config = dict(
    horizontal_flip=False,
    norm='groupnorm',
    widths=[48, 96, 144],
    attention=True,
    orthogonalizer='polar_express',
    batch_size=128,
)
Rows from block 6 of a small class-conditioned image diffusion model, named by matrix and row number. Each number is 50 + 12 x the weight over its row's rms, rounded and kept within 0 to 99. All counts start at 0.
After each channel's rows are labels from the 100 images, of 14976 (inputs lightly noised), where the channel reaches its highest value: "lies over" is the class under the peak; "strongest on" is what is common among them. Only what is clearly more common there than usual is listed. The data: made-up road signs on poles.
# convs0: first 3x3 conv (model.decb.0.0.convs.0.weight, 96x192x3x3, standardized in use, each kernel summed), inputs 96-191

convs0.61:49 48 47 49 36 52 39 47 45 54 49 54 46 62 54 50 50 54 37 49 54 64 44 66 49 49 57 36 50 57 65 40 57 69 49 59 53 50 44 40 47 36 58 48 38 37 34 48 53 43 49 34 43 61 44 53 53 39 56 53 52 52 50 46 43 56 53 42 43 47 48 54 56 57 46 33 48 40 51 57 37 45 57 52 45 50 52 55 40 43 40 51 57 49 42 46
lies over: face; rim
strongest on: struck through

convs0.24:49 59 51 44 50 57 32 42 51 50 47 54 55 49 47 62 58 43 45 34 49 51 49 44 55 59 45 47 63 43 50 58 51 49 53 49 53 56 54 44 56 69 66 56 52 57 54 53 53 53 47 60 52 45 51 53 48 52 56 54 55 52 55 63 50 56 53 49 46 46 58 36 52 56 49 43 62 43 49 33 59 48 41 49 48 42 46 47 54 58 56 56 55 46 54 43
lies over: rim
strongest on: triangle sign

convs0.7:43 48 67 38 49 48 36 54 60 35 39 51 38 27 54 39 59 38 48 58 42 53 34 46 54 48 38 56 64 58 55 39 41 60 55 41 67 66 48 67 34 42 52 63 42 75 54 89 64 41 54 34 61 54 46 58 51 57 45 50 49 46 50 49 80 49 27 49 41 43 53 52 44 45 47 44 58 54 48 36 53 48 43 48 38 50 41 60 49 67 32 50 56 56 58 40
lies over: symbol
strongest on: bar; white face

convs0.52:55 70 45 38 54 51 38 40 66 62 50 61 45 46 62 59 46 40 40 58 43 34 42 25 47 64 29 43 59 54 47 34 45 32 33 52 30 35 32 33 48 32 51 55 49 37 63 59 54 39 46 37 25 40 58 59 79 36 40 46 71 50 44 57 40 55 69 66 44 57 51 43 61 54 71 37 58 61 66 54 64 58 70 48 57 29 55 44 48 25 37 55 63 63 50 46
lies over: rim
strongest on: struck through; crescent; red face

convs0.23:44 37 53 47 52 51 52 53 55 39 52 46 46 29 36 53 99 53 56 74 40 47 51 46 45 80 37 43 00 63 49 48 38 58 57 40 49 57 61 52 51 50 60 33 48 69 49 65 55 40 47 79 42 51 72 58 43 48 55 50 27 95 57 33 34 48 46 54 56 48 40 33 57 26 44 53 34 56 48 44 39 50 57 48 37 37 34 51 32 50 31 62 38 57 59 56
lies over: face; symbol
strongest on: yellow face; orange face

convs0.38:40 46 45 65 52 48 29 41 60 52 46 49 53 33 35 71 57 49 35 44 50 50 45 31 47 64 39 53 65 37 45 64 43 57 58 39 40 36 57 53 58 56 62 36 50 68 50 46 51 58 65 60 59 32 52 55 39 49 33 52 55 41 48 56 48 44 55 44 42 45 48 35 64 42 44 52 78 42 52 37 66 46 42 37 44 42 62 24 62 60 42 52 55 57 66 42
lies over: rim
strongest on: hexagon sign; circle sign

convs0.51:66 34 61 65 46 65 23 51 52 54 45 43 64 63 40 39 53 60 56 63 34 69 61 36 58 64 53 51 52 56 50 46 54 63 57 47 46 63 52 36 69 53 54 92 55 58 36 51 46 64 48 51 46 56 56 46 36 44 49 63 73 45 49 58 55 51 58 31 47 40 49 61 62 53 57 14 55 64 36 57 38 74 46 10 41 29 69 50 64 21 42 68 59 38 26 63
lies over: face
strongest on: red face

convs0.83:55 50 47 43 55 55 48 59 62 61 56 49 50 39 48 48 52 46 53 44 53 52 61 48 43 41 42 46 50 60 50 41 46 48 51 60 45 53 39 69 56 58 42 53 42 49 50 41 60 58 51 42 56 45 52 57 57 41 59 46 71 52 44 57 44 39 57 45 43 53 49 37 69 52 54 58 50 53 52 53 43 47 46 50 50 58 49 61 47 62 40 55 55 53 52 54
lies over: rim
strongest on: circle sign; white rim

convs0.47:49 32 59 40 47 50 42 40 56 47 63 54 70 59 65 53 36 49 53 44 60 57 41 51 46 26 50 10 41 35 35 54 51 73 48 64 49 37 68 45 49 38 45 51 62 53 47 42 52 63 44 36 50 61 57 43 44 36 37 57 54 18 59 49 13 50 35 40 54 41 13 67 51 34 67 40 52 69 37 47 67 57 66 34 52 43 40 52 47 31 07 56 51 43 56 52
lies over: face; rim
strongest on: blue face

convs0.8:48 57 50 52 45 52 24 36 44 40 55 60 54 57 60 56 51 33 50 48 58 46 41 27 61 48 46 70 48 41 41 47 52 35 41 46 58 54 65 65 47 65 63 51 58 60 56 51 56 55 55 55 44 41 59 63 63 58 55 67 51 49 67 58 55 46 49 63 52 53 49 42 51 43 31 48 67 43 64 36 44 59 43 64 43 67 36 37 58 40 50 72 45 54 63 59
lies over: rim
strongest on: circle sign

convs0.80:57 60 54 47 56 37 56 54 45 48 50 47 37 46 57 40 53 46 58 57 50 59 46 21 56 51 41 62 53 54 30 67 59 47 45 57 40 59 53 50 58 38 46 59 52 50 60 32 40 63 53 56 55 60 49 41 49 72 61 60 56 57 59 56 59 50 48 58 55 38 56 60 52 63 59 53 40 52 59 31 54 58 36 65 50 53 43 65 61 56 47 53 46 36 35 45
lies over: face
strongest on: pentagon sign

convs0.72:43 36 48 48 50 39 65 47 55 51 47 51 47 47 51 52 52 69 50 44 38 55 44 53 46 57 57 54 51 43 59 55 47 44 62 53 33 53 43 56 55 54 56 52 50 54 44 56 40 39 61 56 53 43 43 51 52 41 51 41 51 43 63 53 51 60 57 49 55 52 46 51 35 43 45 56 41 48 44 53 56 61 48 60 55 47 38 52 53 62 46 59 59 54 71 56
lies over: rim
strongest on: square sign

convs0.84:47 60 51 54 46 35 30 29 49 41 48 49 56 46 61 47 61 43 60 37 55 41 63 27 46 46 40 49 51 51 41 42 59 58 67 58 63 27 29 63 57 30 87 40 51 53 47 40 33 38 46 65 51 40 52 33 58 50 52 43 66 68 32 43 59 33 40 31 65 58 61 51 47 64 53 19 66 64 43 17 49 53 46 48 70 55 56 49 33 78 55 47 59 42 76 56
lies over: face
strongest on: blue rim; square sign

convs0.56:46 51 47 17 47 41 54 37 45 55 71 46 49 61 60 59 51 43 27 57 76 64 52 64 52 56 41 55 55 42 49 60 40 55 54 59 52 47 42 44 43 45 56 58 45 67 39 50 64 46 48 60 37 47 47 35 49 65 55 62 49 49 43 47 60 79 48 51 62 47 49 55 56 42 46 43 59 44 15 17 41 56 50 54 45 64 52 55 68 57 54 52 64 53 47 39
lies over: rim
strongest on: pentagon sign; triangle sign; black face

convs0.66:66 65 42 37 58 48 51 40 57 39 45 48 40 51 36 47 55 50 46 38 44 73 61 49 64 58 60 40 47 33 49 63 46 40 26 49 38 42 49 58 56 64 45 52 52 38 47 64 53 60 51 50 43 34 42 41 53 39 55 46 37 34 48 40 51 41 54 56 46 48 50 52 47 48 36 54 48 38 52 37 54 53 48 36 47 42 48 74 49 66 52 45 61 57 44 53
lies over: face; symbol
strongest on: crescent

convs0.20:47 41 45 77 57 53 53 57 42 51 24 54 65 75 77 27 32 68 43 31 67 75 47 58 51 49 64 69 68 40 63 50 46 51 82 67 42 45 51 67 60 62 58 44 36 59 53 68 23 62 42 48 43 40 43 47 39 55 39 64 56 40 60 49 66 34 64 53 31 75 53 40 41 44 53 45 22 60 55 72 59 50 49 49 59 48 50 60 26 46 23 72 47 62 47 41
lies over: face
strongest on: blue face

convs0.40:59 48 53 26 56 43 46 47 59 44 49 54 41 44 65 51 55 54 32 52 57 52 58 47 48 56 55 38 54 29 49 57 52 50 50 33 42 39 62 46 49 43 61 49 62 52 51 54 40 29 50 53 51 55 37 53 41 47 55 57 49 38 73 50 49 38 65 31 36 44 42 22 48 54 38 73 42 54 44 44 50 59 44 62 46 41 41 53 44 77 59 40 47 63 60 73
lies over: face; symbol
strongest on: white face

convs0.69:51 43 38 37 55 63 46 44 57 32 40 61 37 53 39 66 82 49 41 44 45 53 42 43 45 64 32 52 50 48 36 54 45 35 67 63 65 44 55 64 46 42 59 32 76 47 54 62 32 45 44 53 52 50 47 50 47 57 40 38 57 63 24 39 22 37 46 60 58 58 33 42 51 36 45 43 67 62 38 53 41 54 58 42 46 66 27 48 46 51 23 46 68 40 53 53
lies over: face
strongest on: orange face; yellow face

convs0.62:46 57 42 32 61 59 34 44 50 55 43 49 51 46 46 62 56 65 54 44 46 59 51 28 44 46 38 55 64 42 51 69 54 58 65 51 37 45 51 73 53 60 56 49 47 41 64 59 68 65 53 57 66 49 40 47 44 50 45 51 27 48 49 58 52 51 55 66 32 57 53 49 59 47 59 47 72 46 36 26 62 29 28 52 26 45 45 55 56 63 59 46 55 38 56 53
lies over: rim
strongest on: triangle sign; red rim

convs0.39:40 33 75 33 51 67 65 43 72 53 50 57 56 64 70 56 87 41 37 50 63 48 46 54 38 35 62 46 88 41 54 59 40 57 35 56 57 22 56 60 88 26 39 49 44 61 48 36 40 38 45 48 65 51 38 48 47 48 54 56 33 30 42 58 48 43 38 30 34 55 42 63 33 62 34 63 44 49 52 37 86 46 36 54 55 49 69 45 57 80 61 40 24 49 65 58
lies over: face
strongest on: blue face; triangle sign

convs0.26:54 53 67 52 52 58 50 47 49 56 50 59 44 56 46 51 11 58 34 54 43 44 46 58 44 27 47 48 71 41 46 44 81 51 50 60 57 67 59 51 57 53 39 51 56 31 62 57 45 42 50 29 43 41 41 47 45 46 48 58 56 00 37 55 46 53 55 32 51 47 63 43 40 47 45 42 44 55 45 43 56 36 54 38 49 39 43 38 53 20 25 43 36 41 44 55
lies over: face
strongest on: blue face; purple rim

convs0.94:44 57 59 42 55 61 36 56 52 52 53 64 34 46 54 53 54 42 41 74 51 62 54 39 57 54 41 58 61 50 54 66 50 46 58 50 61 46 52 38 50 32 62 46 51 60 57 39 51 53 44 64 58 49 41 45 50 62 42 51 57 54 52 52 55 52 50 45 44 41 55 43 57 46 49 68 54 55 50 20 48 46 40 66 57 46 49 44 48 49 60 51 47 54 39 45
lies over: face
strongest on: hexagon sign

convs0.48:48 48 53 55 41 47 39 48 58 58 52 40 36 41 46 50 54 59 38 62 55 20 44 60 39 49 43 51 54 71 56 52 50 56 64 52 53 50 54 48 55 42 56 44 33 46 50 41 49 57 45 47 39 56 56 62 52 33 49 62 58 42 47 59 48 54 52 52 55 53 50 40 50 55 48 46 54 56 62 57 61 43 56 53 48 43 56 48 49 58 48 59 52 51 55 48
lies over: face
strongest on: grey face; triangle sign

convs0.73:48 55 48 62 48 55 30 53 49 45 55 46 58 52 53 67 56 42 55 41 47 46 46 40 51 52 44 62 55 49 42 54 37 49 51 55 48 46 54 40 56 60 57 65 47 66 54 44 61 53 55 56 60 51 60 58 49 57 50 46 48 52 52 61 54 53 43 62 35 58 54 49 58 48 47 48 59 52 49 25 51 58 31 63 43 47 41 36 64 51 48 52 46 50 51 49
lies over: rim
strongest on: struck through